config.yaml
model: "image classifier"
dataset: "dead-leaves pictures: piles of overlapping shapes"
crop_scale_min: 1
norm_position: "pre"
parallel_block: false
patch_size: [4, 4]
depths: [3, 3, 3]
widths: [96, 192, 384]
kernel_size: 3
loss: "cross_entropy"
lr: 0.0012
grad_clip: 3.0
epochs: 149.7
warmup_steps: 2120
weight_decay: 0.2
Rows from block 6 of a small image classifier, named by matrix and row number. Rows with one number belong to one neuron. Each number is 128 + 32 x the weight over its row's rms, rounded and kept within 0 to 255. All counts start at 0.
After each neuron's rows are labels from the 100 images, of 14848, where the neuron reaches its highest value: "top examples" is what is common among them. Only what is clearly more common there than usual is listed. The data: dead-leaves pictures: piles of overlapping shapes.
# fc1: MLP up (model.blocks.6.mlp.fc1.weight, 1536x384), inputs 128-191
# fc2: MLP down (model.blocks.6.mlp.fc2.weight, 384x1536, transposed), outputs 128-191

fc1.4 [115 127 172 145  99 145  87  44 138  82 144 197 155 141 119  94 123 107 146 101 155  93 103  95 103 117 132 168 138 132 149  62 155 114 105 120 110 150 139 100 111 135  84 122 188  69  77 138 147 115 126 116 143 106 161 140  96 159 156 181  87  83 113 104]
fc2.4 [ 79 179 143 140 108 231 146  92 125  90 169 152 133 125  98 150 146 122  90 147 189 132  57 110 116 105 111 143 108 185 196  93 121  83  76 111 109 156 101 128  89 122 111 173 133  93 136  78 133  88 113 144 165 197  95 107 169 143 171 129 110 113 135 109]
top examples: vivid; large pieces

fc1.16 [153 127 151 184 107 144  85 108 148 117 125 172 144  93 113 144 134  83 114 104 138 115 120 160 157 120 159 132 154 175 110 171 114 185  70 179 171 131 144 103 171 108 127 141  95  83 129 142 162 130  85  85 136 113 135 153 124 112 121 105 118 127 181  85]
fc2.16 [ 92 122 130 142 162  74 169 126 134  91 173 125 172 148 171  74 136 193 121 114 124  55 143 149 132 154 131 106 163 151 150 161 151 150 158 122 147 136 109  93 114 126 124 110  82 157 133 162 143 141  73 163 133 112 126 123  66 145 179  94 226 103 134 123]
top examples: large pieces; grey; warm

fc1.639 [144 126 123 105 136  81 107  29 145  98 136 132 107 120 130 130 133 148 119 128 185 144 117 158 178 134 219 120 214 125 124  82 200 162 123 126 177 121 172 118  96 101 148 140 137 131 117 128 112 137  76 165 142 123 132 137 125 166 142 161 156 102 137  63]
fc2.639 [110  61 140 142  86 175 151 101  88 101 128 157 124 119 132 137 127 124 138 159 158 126 104 119 151 117  54  99 116 173 114 139  94 194 101 144 128 160 117 110 131 136 101 136  90 109 104 154  99  78 161 118 108 176 107 132 135 127 129 150 142 114 206 141]
top examples: textured; dark

fc1.254 [149 154 126 142  87 111 112 135 106 153 224 134  79  94 115 105 151 135 134 198  85 118 112  64 132  99 117 117 111  81 147 155 158 115 132 157 100 116 126 126  96 128 161 171 146 109 123 128 108 107  55 134 119 134 177 122 181  91 136 153 103 100  54 132]
fc2.254 [174  77 163 144 139 112 161 158 115 136 127 133 115 171 140 104 115  89 189 176 195 160 128 160  68 113  89 192 165 103 119  96 160  89 127 118 136 170 119 162  89  95 106 158 127 173 119 125 157 160 211  54 145 125 149 197 151 131 130 170 151 151 110  98]
top examples: vivid

fc1.522 [136 170 133 152 132  72  86 161 134 122 124 105  98 102 160 132 141 152 113 218 115  99 207  79 185  53 145 209 136  87 134 167 111 118  88 118 126  98  86 134 150  90  50 148 184  60 112 111 151 127 106 158  78 161 156 169 167  98  91 133 168 113  74 107]
fc2.522 [133 172 106 165 140 110 233 124  84 112 137 116 131  93 152  92  94 179 186 107 135  88 197 169 117 120 130 112  93 119  89 116 153 152 124  92 195 119 182  88 114 106  82 134 148 166 184 115 149 136 151 176 121  39  73 115 118 180 148  65 171 163 166 126]
top examples: shaded

fc1.569 [183 193  97 146  82 100 154 108 103 125 166 146 161 128 148  97 109 116 115 157 164 120 110 100 157 137 130 126 145 143 130 127 152 124 137 126 117 145 152  80 110  16 137 155 126  90 111  87 100  85 133  84 134  56  98 144 235  82 119 150 110 125 111 126]
fc2.569 [136  75 136 167 142 181 105 170 123 170 100 122 164 130 185  67 154 160 140 140 115 163 165 184 136 123  90 212 113  98 143 175  99  90 107 169 168  82 104 102 128 160 143  64 103 116 165 127 145 190 140  83 117 137 134 130 171 146 157 169 185 133 167 157]
top examples: vivid; pastel

fc1.578 [103 130 162 125 102  98 102 139 145  65 128 172 133 135  90 120 147 138 134 158 137 152 102 127 153  36  86 122 161 138 144  64 151 106 105 198 182 138 139  71 133 125  92 171 128 109 127 138 113 108 107 113 118 121 136 184 150 154 123 160 102  87 118 108]
fc2.578 [152 122 136  95 176 138 141 144 119 180 114  93 138 156  62 144 109 130 175 129 129 115 156  80 138 104 146 161 121  59  87 131 165 133 119 144 161  78 107 118 146 112 107  66 145 129 191 127 133 158 140 112 126 169 157 122 134  84  94 181 137 115 117 127]
top examples: shaded; cool; grey

fc1.255 [131 167 107 130 116 185 105 115 118  94 209 143  75 110 140 131 142 111 107 149 173 128 100 147 135  55 231 138  78 151 120 130 117 155 111 170 123 177 133 174 105  72 146 142 120 186 134 109 137 137 106 107 117 167 114 126 138 147 123 173 139  85 111 154]
fc2.255 [121 172 139 154 130  98  91  83 154 149 137 152 110 154  42 161 132  98 128 143  85  95  98 117 120 138 146 111  97 139 186 120 168 113 119 163 108 131 141 185 126 101 106 129 213 115 130 110 126 185 141 133 123 171 160  28 178 143 156 105 165  97 126 188]
top examples: grey; small pieces

fc1.482 [146  61 142 161 125 127 157 149 167 163 140 136 135 144 149  81 117 189 170 217 155 130 134 114 134 113 186 145 133 134 130 150 142 113 133 220 149 131 142 139 153  98  73 125 166 100 158 146 119 116  86 149 143 186  83 104 132 124 129 173 173 123  99 144]
fc2.482 [107 142  88 123 135 154 148 122  83 105 111 115 151 113 132 157 153 136 152 154 112  92 188  18 177 145 171 168 135 138 137 110  81  78  75 102 111 140  97 177  69 141 102 134 122  60 155 102 170 123 161 165 140 202 111  65  92 140 127  95 154 135 135 116]
top examples: shaded; mixed sizes; pastel

fc1.168 [117 160 100 117 127  79 112  99 119 147 162 141  50 149 162 138 158 139 197 175 187 116 107 122 118  92 127 155 180  48 166  70 131 210 159 195 147 116 142 104 103 168 135 141 116 104 123 120 122 118 152  73 167 141 129 164 125 146 116 151 123 140 145 136]
fc2.168 [135  90 117 179 116 102 146 116 145 162 113 155 161 135 115  92 184  78 155  95  89 153  71 130 138 104  99 144  67 159 159 157  87 134 133 172 113 176  86 112 150 102 173 132 139 122 167 150  92 132 105 120 100 138 118 110 150 106 145 130  95  57  96 128]
top examples: vivid

fc1.632 [164 103 138 123 141 152 113 111 114 108  79 138 192 153 166 103 100 100 123 113 131 101 103 110 151 130 130 152 133 151 135 136 128 103 129 209 117 100 104 159 171  97 135 103 147  64 114  97 104 110 158 118 168 134  99 144 158 154 126 150  70  60 132 100]
fc2.632 [116 170  49  93 156 134 139 179  97 127 129  97 134 133 124 124 110 141 175 160 160  71 165  78  86 147  97 143  93  73  96 130 131 102  80 132  99  72 136 121  30 173 154  76  79  69 192  72 146 113 163 112 130 115 143 169 120 116 179 169 144 180 146  95]
top examples: shaded; small pieces; vivid

fc1.652 [160  96  75 186  99 106 123  89  91 121 142 147  92  98 149 155 178 182 103 151 143 167 138 147 132  46 133 143 114 104 113 150 146 138 145 213 167 133 109 146 131  76 129 155 118 162  55 170 107 137  64  80 147 110 110 117 135  84 127 183  93 160  77 113]
fc2.652 [128 167 150 161 143  91 171 115 184 117 120 124 126 164 121  96 153 164 167 154 119  62 156 101 147 106 172 154 161 134 155 135 129  98 124 124 153 152  86 145 107  94  99 125 164 113 159  96 124 150  69  97 147 114 155 130 157 104 103 137 164  89  73 115]
top examples: grey; textured

fc1.543 [145 106 143 223  91 149  85 131 146 132 142 202 165  89 150 154 190 110 151 134 134 115 156 110 111 108 108 106  91 173 166 148 106  85 137 133 155 208 118 143 185  76 114 155 117 175 112 108 165 142 122 155 131 156 122 128 121 145 150 106 140 124 198 180]
fc2.543 [ 74  87 138 151 156 104 101  92  74  88 143 103 118 124 149 105 161 108  79  62  63 174 128 110 121 132 146 126 166  97 145 149 190 134 190 132 107  77 142 168  87 191 175 148 105 146 131 134  99 115 135 135 135 168 132 128 112  95 154 125 167 107 124  87]
top examples: grey; large pieces

fc1.244 [140 132 120 113  94 145 101  95  98  74 102 109 119 163 109 132 126 161 151 124 144 192 140 107 139 121 144 154 167 112 121 133 202 117  53 154 176 127 147 167 180 124 160 124 120 127 105  87 131 146 109  75  99 166 101 120 146 117 147 127 115 121  84 167]
fc2.244 [144 193 114 158  92  75 124 174 190 105 146 113 146  98 106  98 119 178 169 181 141 111 213 107  95 104 142 181 148 144 151  87 119 122  82 115  96 136 133 150 137  71 141 114 137 116 112 103 136 202 161 160 191 162 113 114 130 158 182 119 193 142  98 114]
top examples: shaded; pastel

fc1.532 [ 92  76 125 175 161 118 110 140 169 129 152 239 127 123 100  87 148 144  92  91  95 139  89 153 126 132 140 167  97 101 160 173 104 134 158 138 201 108  69 125 121 101 135 205 118 158 105 153 168 145 126  56 103 169 139  63 125 101 151 107 108 141 153 155]
fc2.532 [182 169 120 105 108 134 138 142 131 133 105  55 117 126 180 142 122  68 203 168 165 142 193  66 191 123 132  75 144 148  95 112 175 128  45 112  87 141 177 176 117 148 134  91 124  56 116 104  59 106 182 216 181 138 121 177 133 161 109 114 101 133 112  54]
top examples: textured; grey

fc1.700 [150 183  68 120 148 143  90 124 141 102 100 159 134 141 165 113 100 105 134 157 122 110  99 134 138 137 164 165 152 130 125 141 134  96  72 153 126 159 119 144 165  75 113  88 150  91 149 109 155 128 131  85 107 119 112 158 133 100 166 119  80 135 116 144]
fc2.700 [ 88 166 125 114 119 135 141 173 190 161  91 121  90 151 188 162 149 115 179 153 172 117 159 129 125  76 145 110 108 113  94 133 152 143  87 100 107 105 103 157 136 107 163 114 112 187  71 135 123 144 123 130 125 133 111 124 172 115  91 189 109 162 117  63]
top examples: shaded; small pieces; pastel

fc1.61 [164  95  71 167  77 110 159 105 124 112 143 109 188  86 128 168 122  63 148 179 105 123 135 161 185  94 146 118 168 147 167 142 189  92  66 151 134 100  86 164  99 136  69 111 209  94 108 140 122 109 119 155 148 109 137  89 178 144 112 107  79  69 140 169]
fc2.61 [213 124 114 116 127 117 115 174 127 176 104 112 189 151 131 163 114 104 181 136 117  97 142 148  66 101 109 158 155  93 155 162 146 154 166 134 128 160 135 147 123 156 163 100 117 129  84 136  49 145 153 132 178  89 100 148 121 134 123 152 132  80  66 107]
top examples: shaded; vivid; large pieces

fc1.340 [169 156  67 150 103 119 126 147 110 158 106 162 110 132 136 110 138  94 144 145 160 141 125  70 154  74 126 177 119 122 150 103 139 141  85 202  88 125 122  91 174  81 158 101 141 107 111 138  90  91 132  70 127 135 106 125 181 124 120 145  79 111 120 159]
fc2.340 [106  74 128 112 157 169 164  64  81 114 155 171 124 149 178 167 107 127 122 117 175  79  44 107 148 156 130  99 130 177 133  79 106 131 102  70 163 129 156 154  94 131 131 136  77 133 123 145 147 119 176 135 136 170 106 108 119 159 145 151  83 112 162  46]
top examples: textured; vivid

fc1.298 [129 143  64 131  99 110 140  89  74 107 147 146  76  79 120 134 140 131 167 171 160 144 143  72 140  18 117 186 167  91 154  98 142 129  61 125 146 109 103 111 132  98  82 118 105  99  52 160 147 117  82 150 188 134 128 104 174 119  75 125 102  92  97 210]
fc2.298 [102 120  94 132 113  93 179 154 126 170 144  92 131 122 157 148  70  83 165 151 155 168 133 112  90 148 165  74 112 108  81 136 148 152  47 164 110 142  94 123 141 135  93 179 161  89  90 168  26 100 197 159 112 150  88 139 127  74 133 105 120 180  92 122]
top examples: large pieces; pastel

fc1.12 [160 127  62 123 120 175 131 119  77  88 117 101 119 122  87 155 132 108 138 114 168 160 189 121 204 133 144 196 166 130 126 102 131  82 121  89 115 120 155 201 165 173 149 132 120  77 105 111 125 188 122 148 163 135 157 113 142 168  68 158  81  89 104 113]
fc2.12 [ 87 152 205 130 117 117 132  92  88 109  92 133 129 130 133 105  66 115 153 160  98 123  98  62  47 146 116  86 114 132 150 102 160 158 105 130 110 105  95  65 128 107 117 157 131 178 108 182  80 152 174 215 156  97 129 150 121 178 177  97 158 126 169 180]
top examples: large pieces; vivid

fc1.668 [126 140 134 157 132 187 108  86 158  75 170 192 121  87 105 129 121 134 104 107 194 114 116 157 148 124 118 138 132 149 157 123 122 158 130 133 158 113 133  90 133 132 162 172 106 101 122  98 130 143 109 136 135  33 110 158 158 151 113 147  85 124 173 175]
fc2.668 [194 122 104 153 124 145 114 193 155 194 110  86 122 130 109 114 144 138 151 163 102 146 159 133 142  66 160 172 118  88 142 196 163 110  93 123  97  99 113 175 127 142 102 111 146 146 131 128 104 141 100 146 192 180 120  89 159 139 118 148 145 126 121 131]
top examples: grey